config.toml
arch = "unet"
model = "spectrogram enhancement model"
dataset = "synthetic speech, music and everyday sounds put through simulated rooms and audio effects"
train_examples = 39062
gain_aug_db = 10
n_mels = 64
hop_length = 160
input = "log_mel"
win_length = 512
task = "enhancement"
loss = "l1"
norm = "batchnorm"
activation = "mish"
pixel_unshuffle = 2
widths = [64, 128, 256, 256]
blocks_per_level = 1
block = "basic"
attention = false
upsampling = "nearest_conv"
init = "kaiming_normal"
residual_init = "scaled_by_depth"
optimizer = "soap"
beta2 = 0.999
lr = 0.0041
beta1 = 0.9
shampoo_beta = 0.999
eps = 1e-08
precondition_frequency = 32
max_precond_dim = 1024
merge_dims = false
one_sided = false
adamw_lr_other_params = 0.00074
steps = 11600
batch_size = 64
epochs = 19.0
lr_schedule = "step"
warmup_steps = 340
weight_decay = 0.1
adamw_weight_decay_other_params = 0.01
Rows from block 4, named by matrix and row number. Rows with one number belong to one channel. Each number is 128 + 24 x the weight over its row's rms, rounded and kept within 0 to 255. All counts start at 0. After the name is the row's rms in percent of the matrix's.
# convs0: first 3x3 conv (model.mid.1.convs.0.weight, 256x256x3x3), inputs 133-151, a 3x3 kernel for each
# convs1: second 3x3 conv (model.mid.1.convs.1.weight, 256x256x3x3, transposed), outputs 133-151, a 3x3 kernel for each
convs0.209 091 [160 122  87 115 135 106  80 121 158 114 146 108 189 121 140 128 117 114 166 147  99 116  79 139 142 134 101 103 163 110  94 118 175 132 161 140 141 143 114  99 138 116 152 150 129 127 126 116  86  95 128 143 139 129 142 109 116 145 126 103 129 117 137 149 111  93 198 122  86 154 136 138 118 102 111 128 139  69 108 125 160  88 122 114 139  97 131 118 134 144 127 133  68 142 149 142 127  71 161 127 117 103 129 143 130 129 107 149  89 133 105 130 109 121 150 149 130 101  98 126 105 134 113 138 112  79 176 130 114 153 113  81 112 155 113 111 108 133 148 134 154 131 153 141 117 118 201 134 116 187 152 116 135 151 159 122 158 141 124 122 155 139 136  98 140 110 125  83 143 143 101]
convs1.209 093 [108 155 151 132 138 142 180 117 142 174 129 103  83 121 121 101 133 166 151 100 128 143 157 116 133  81 149 114 123 135 162 121 147 116 111 116 128 133 112  96 128 136 105 101 130 130 151 101 110 126 151 142 111 124 172 131  78 107  53 197  98 131 133 132 132  94 117 132 131 141 138 127  97 132 134 147 144 111 162 131 141 152  99 122 149 122 124 111 123 122 104 157 138 129 154  98 160 128 135 164 139 110 155 134 146 160 118 129 142 128 125 125  81 134 152 120 118 126 158 124 114 134 106 128 157 133 112 101 122 167 102 142 128 169 151 106 127  80 110 114 122 110 157 125 205 113 110  82 120 112  94 164 116  99 139 159  72 107 123 123 133 131 138 102 146 137 107 114 113 119 111]
convs0.210 110 [107 134 113 142 148 118  98 130 118 148 153 132 124 108 102 137 134 137 140 126 123  96 135 172 129  91 150  92 113 140 100 143 126 178 112 144 123 133 123 142 116 126 121 157 141 123 115 117 114 114  84 130 148 158 126 130 152 151 134  79 105 123 139 138 150 167 139 143 102 146 157 132 101 122 168 165 123 170 116 141 114 148 137 144 109 110 136 148 116 127 146 148 130 119 161 120 129 109 100 104 139 123 144 112 111  91 134 104 150 118  96 134 163 150 102  91 139 147 172 119 126 114 132  83 131 143 165 206 154  99 124 127 163 116 140 161 156 130 126 128 120 134 147 165 112 185 134 119 123 135 103  90 129 171 105 151 133 147 127 121 124 125 114 117  95 165 130  95 160 147 123]
convs1.210 111 [129 140 167 145 114  82 117 149  83 123 145 105 126 133 143 121 107 130 147 145 125 127 129 129 151 118 147 152 121  98 131 144 168 106 122 134 123 136 118 145 119  95 111 119 152 100 119 123 147 111 133 100 128 132 127 129 147 154 126  95 139 160 138  88 101  88 138  94 159 167 143 164 130  78 109  97 106 140 155 154 163 114 118 119 114 139 141 123 125 124 108 116  94 116 118 176 148 157 138 136 154 180 105 134 165 133 142 144 112 129  86 146 128 165 134 104 124  75 124 177 163 125 119 149 113 130 136 152 121 128 126 108 152 115 175 113 120 134 143 125 113 104 149 108 167 138 118 121 154 200 115 127  82 107 118  99 126 135 165 137 123  81 113  94 121 146 128 111 105 139 114]
convs0.211 095 [148 142  79 136 132 164  84 179  94 123 151  79 182  88 140 123  91 119 125 125 118  78 163 160 120 110  59 151  83  93 121  99 156 137 139 123 116 118 118 140 114 124 166 127 143 101 129 153 126 129 126 126 127 128 124 133 165 134 131  99 134  90 151 185 131 103 176 137 130 113 150 131 131  88 139 156 104 139 102 135 161 165  77 150  88 137 125 109 119 150 187  65 125 156 146  87 161 160 159 110 114 130 173  82 108 116 150 151 116  98 130 162 102 105 163 154 136 149 138  82 153 124  92 102 115 126 144 107 112 147 137 101 151 131  97 111 131 119  98 125 130 132  96 155 162 133 134 137 149 116 132 108 162 123 138 145 148 107 152 118 162 146 105 174 164 129 137  94 131 115 139]
convs1.211 104 [114 180 121  97 163 117 214 141 115 135 118 155 131 145 105 142 116  96 136  95 131 115 112 142 121 143 129 127 128 141 131 131 134 170 105 101 145 112 100 146 135 138 114  94 141 123 157 159  89  95 177 128 131 149 156 167 116 141  67 128 116 137 125 114 123 143 102 109 137 166 129 108 126 125 130  91 137 130 130 105 141  98 132 137  92 119 122 116 148 166 110  96  87 111 128 155 142 154 105 104 118 126 149 171 125 114 133 148 150 154 155 141 166  86 124 107 119 113 116 164 151 124 106 138  79 147 170 118 136 121 134 170  96 163 158  93 153 124 129 131 161 140 150 107 117 147 133 126  78 160  97 142  91 105 127 117  81 130  76 126 174 108 139 131 129 168  96 136 155  50 147]
convs0.212 106 [ 91  91 132 127 104 145 129 122 112 102 138 126 172 146 117 136 196 106 112 137 122 177 147 110 125 134 114  85 103 123 111 125 139 125 145 177  93 114  88 134 165 153 131 130 138 110 133 148 133 145 137 120 125 113 116 138  90 128  90 111 108 126 131 144  96  90 152 104 149 131 173 132 138  99 159 143 134 128 121 114 103 127 148 120 134 131 155 159 138 176 131 105 117 107 109 100 151 148 104 130 156 160 155 155 147 129 100 115 130 124 143  77 141 129 172  62 114 134 132  91 151 136 166 116 147  95 101  90 118 125  71 122 159 119 149 135 100  32  73 120 167 152 139 183 134 137 141 163 119 147 132 125  76 157 127 141 134 149 129 176 172 127 133  93 104 179 117 156 135 156 144]
convs1.212 096 [113 132 159 118 144 142 119 100 121 125  96 150 122 111  91 148 101 156  92  87 111 155 117  99 169 143 155  82 151 144 159 174 116 114 160 154 116 137  96 122 126 144 128  98 112 110 152 144 132 137 152 113  88 130 107 127 128 150 136  86 159 134 178 147 107  98 102 138 155 175 144 111 168 133 107 110 143 132 144 106 131 152 144 115 140 133 106 109 128 117 138 127 101 128 120 132 143 130 178 166 163 168 133  99 112 112 136 124 161 149 105  94 146 165 140 132 153 105 134 154 179 131 106 117 141 141 118 113 117 158 125 134 124 145 104 139 147 161  90 142 150 156  97  89 123 127 140 167 123 135 160 157 123 124  85  82  93 140 154 131 129 162 124  78 121 124 119  70 126 141 164]
convs0.213 116 [103 124 144 176 108 136 117 118 148 102 130 123 138  93 147 109 122 133 168  98  88 123 110 107 110 134 131 131 109 173 106 133 148  94 155 135  88 110 164 106 128 130 102 149 105 114 104 128 147 126 106 112 116 146 136 133 118 117 124  96 137 123 120 155 143  71 110 128 175 154 134 126 117 107 130 123 120 144 167 152  64 153 105 125 105 133  88 147 133 135 122 149 120 107 124 143 145 158  98 144  97 101 143  72 116  90 150 122  99 101 161 124 108 105 153 150 125 106 123 145 173 170 117  96 110 159 125 135 117 131 102 116 125 129 104 142  93 127 127 120 161 110 105 104 134 133  99 106 129  91 112 102 156 117  98 156 143 142 132 163 127 114 124 134 146 142 149 136 132 156  97]
convs1.213 122 [111 162 103 143 115 126 140  89 108 135 102 159 143 100 119 117 129 171 114  94 143 137 144 108 135 141 149 131 135 121  93 137 139 116 130 149  98 153 117 143 133 134 151 109 117  97 139 124 143 155 124 123 116 117 143 130  85 116 138 147 178 156 122 155 134 124 114 130 152 141 152 115 135 105 138 160 131 144 107 138 111 179 122  93 183 124 143 148 115 118 142 106 108  91 157 164 151 103 167  87 131 195 141 147  52 140 124 124 129 143 138 133 147 174 100 114 154 112 131 172 148 149 111  82 149 120 151 101 141 158 133 122 120 139 135 158 108 162 130 133  73 109 128 108  74 142 186 166 151  80 166 120 106 136 118 117  97 173 136 111 131 108 130 124 117 120 138 111 112 100 104]
convs0.214 121 [132 113 147 152 152 171 156 112 155 152 119  85 126 139 127 155 150 130 112 128 117 171  75 101 128 124 111 141  80 137 109 134 153 154 130 150 151 126 118 134 111 160 128 156 144 124 162 119  77 143 122 109 111 121 124 111  96 101 121 150  95 193 142 150 128 119 103 127 134 152 136 135 104 113 200 134 120 135 131 131  95 122 142 106 145 136 162  95 176 169 161 136 116 126 111  97 151 125 109 123 129  95 116 114 130 126 142 151 137 157 103 161 120 118  96 142 159 146 127 113 137 109 132 120 141 139 121 133 160 131 144 126 116 139 115 116 133 101 121 151 119 131 106 113 129 144 104  96 151 146 115  93 108 150 125 111 109 175 145 127 130 119 140 135 169 163 131  97  82 187 132]
convs1.214 111 [104 130 138 120 118  95 136 186  61  97 116 123 144 122 105 163 155 108 158 128 119  77 154 113 130 115 157 140 105 115 155 132 142  97 131 174 128  78 133  93 147 127 116 118 126 140 147 142 144 126 143 114 125 153 123 116 127 136  99 105 141 142 157 115 152 104  77  66 184 168 151 141  83 153  88 193 115 133 123 148 132 101  94 106 118 106 148 144 130 151 135 107 126 127 133 152 161 128 118 155 119 138  89 111 126 113 132 125 101 120 154 140 146 144 111 115 124  74 140 114 135 145 139 157 117 130  97 130 109 127 104 113 145 134 157 159 112 143 108 165 149 124 102 125 138  99 148 116 131 148 143 145 130 174  87  91 131 130 171 118 141 144 130 105 138 179 124 119 103 172 148]
convs0.215 099 [125 129  97 142 111 136 138  89 147 118 137 132 128 111 139 140 151 101 125 188 112 162 138 121 179 112 166  86 156 118 110  65 139 123 133 152 123 115 150  95 122 152 152 122 122 140 121 168  66 132 156 111 141 110 116 106 135 118  79 152 134 145 106 135 136 109 126 141 124 142 126 109 144 105 155 138 145 116  95 111 140 133 130 101 153 109 107  60 152 134 103  92 109 138 132 144 147 120 194 149 150 131 121 134 114 129 151 129 133 129 153  98 164 113 151 149 105 162 160 161 139  77 107  83  96 123 140  93 136  98 122 138 113 171 154 111 163 148  86 170 144 134 113 128 161 158 135 124 131 149 169 135 108 159 159 147  58 139 191 137 136 135 132 109 118 160 106 138 162 131 105]
convs1.215 096 [ 50 131 166 157 162 148 160 108 141 152 143 123 111 189 118 150 112 160 107 140 121  80 140  99 138 132 125  96 138 107 126 121 165 175 151 150 112 138 128 130 144 154 135 149 133 109  95  96 106 111 107  81  93 151 164 151 113 112 140 127 131  87 141 134 145  74  94 109 180 107 120 128 117 120 108 165 147  81  85 149 120 104 139 135 173 114 127 131  95 141 118  96 110  62 147  99 155 139 166 129 115 117 117 123 145 154 165 151  90 139 148 145  93  91 126 112  94 128 141 120 135 149 142 117 126  69 132 135 140 177 115 149 128 140 131 105 120 125 156 118 159  92 143 170 102  72 118 115 157 118 173 149 145 121 116 151 106 134 112 133 153 123  99 144 124 147 156 119  96 103 101]
convs0.216 098 [135  73 116 125 153 135 128  77 129 143 126 141 110 123 128 128 141 131 135 129 113 141 110 110 109 144 175 104 144 126 125 183 109 141 121 120 156 145 114 139 116 117 110 131 130 100 130 135 156 113 118 119 148 102 131  99 118 168 102 104 119 128 127 125  80 118 164 111 109  94 122 115 109 146 133 152  87 125 119 100 131 142 119 130 122 127 105 126 145  91 108 151  96 129 183 127 147 125 106 100 151 122  96 127 150  96 168 127 133 143 127 181 114 113 236 140 127 139 118  92 133 158 113 107  79 126 103 126 149 133  98 125 115 142 114 123 158 152 130 144 148 120  94 130 107  77 199 158 113 136 126 144 137 109 171 132  96  74 148 154 127 155 107 104 164 124 114 102 143 152 120]
convs1.216 095 [145 120 133 134 115 167 131 172 166 158 125 121 138 151 139 130 161 128 109 126 102 142 151  88 129  79 141 104 113  98 102 151 142 151 106 143 143 122 101 139  76 135 134 145 134 133 130 119 131 165  94 126 105 154 170 108 143 118 128 123 130 144 105 131 118 141 141 135 106 103 150 153 107 134 122 151 147  96 151 123 160 129 124 135 166  84 167 163 137 127 124 140 133 140 121 122 147  78 126 118 123 121 171 148 117 101 160 137 133  97  77  82 163 103 116 138 146 174 118 110 115 107 126 138 163 162 123 150 152 122 155 102  95 137 170 154 104 161 128 153  94 130  94 111 138 131 134 110 115 128 109 127 152 116 167 102 109  81 129  93 123 140 117 132 137 157 123  89 103 178 108]
convs0.217 107 [129 154  75 130 119  93 146 129 141 115 157 171  53  81 114 152 122  82 102 187 137 114 132  84  91 113 148  66 170 151 172 138 143 134 119 171 126 130 134 148 120 138  97 121 125 126 119 107 137 109  99  98 160 156 157  84 120  94 125 165 112 108  93  93 141 138 151 107 143 126 112 115 128  92 165 110 128  64 140 166 109 102  99  91 146 127 164 107 104 101  88 130 124 152 110 160 100 160 125 176 112 124  97 109 145  81 135 122 169 135 132 139  99 138 118 126 164 127 129  82 110 123 165 121 135 149 136 127 171 140  75 126 131 157  87 144 154 133  97 143 112 108 118  99 111 110 130 110 157 170 172 114 141 110 117 159 120 112 122 140 125 135 147 124 177 122  98 112 114 115 147]
convs1.217 105 [ 99 129 166 138 159 178 164 125 164 123 140 173 146 165 150 111 110 153 133 152 162 113 112 122  93 117 104 109 148 110 111 139 176 116 124 116 128 136 155  78 104  95 159 157 124  69 154 144 174 111 122 105 102  96 122 152 146 148 130  61 127 165 138 122 120 107 106 145 152 171 143 170 118 132 113 106 121 132 118 126 135 161 139 155  94 154 138 152 132 129 138  96  74 107 121 139 129 182 178 124 128 169 125 148 133 111 147  76 109 111 118 101 139 145 147 126 121 130 136 155  89 116  79 147 142 159 139 100 140 135 155  79 121 121 128 144 118 112 122 139 177 127 122 127 154 166 131 101  73 139 155 109  83 135 141  97 149 110 121 107 109 174 150 120 120 142 136  76 102  87 123]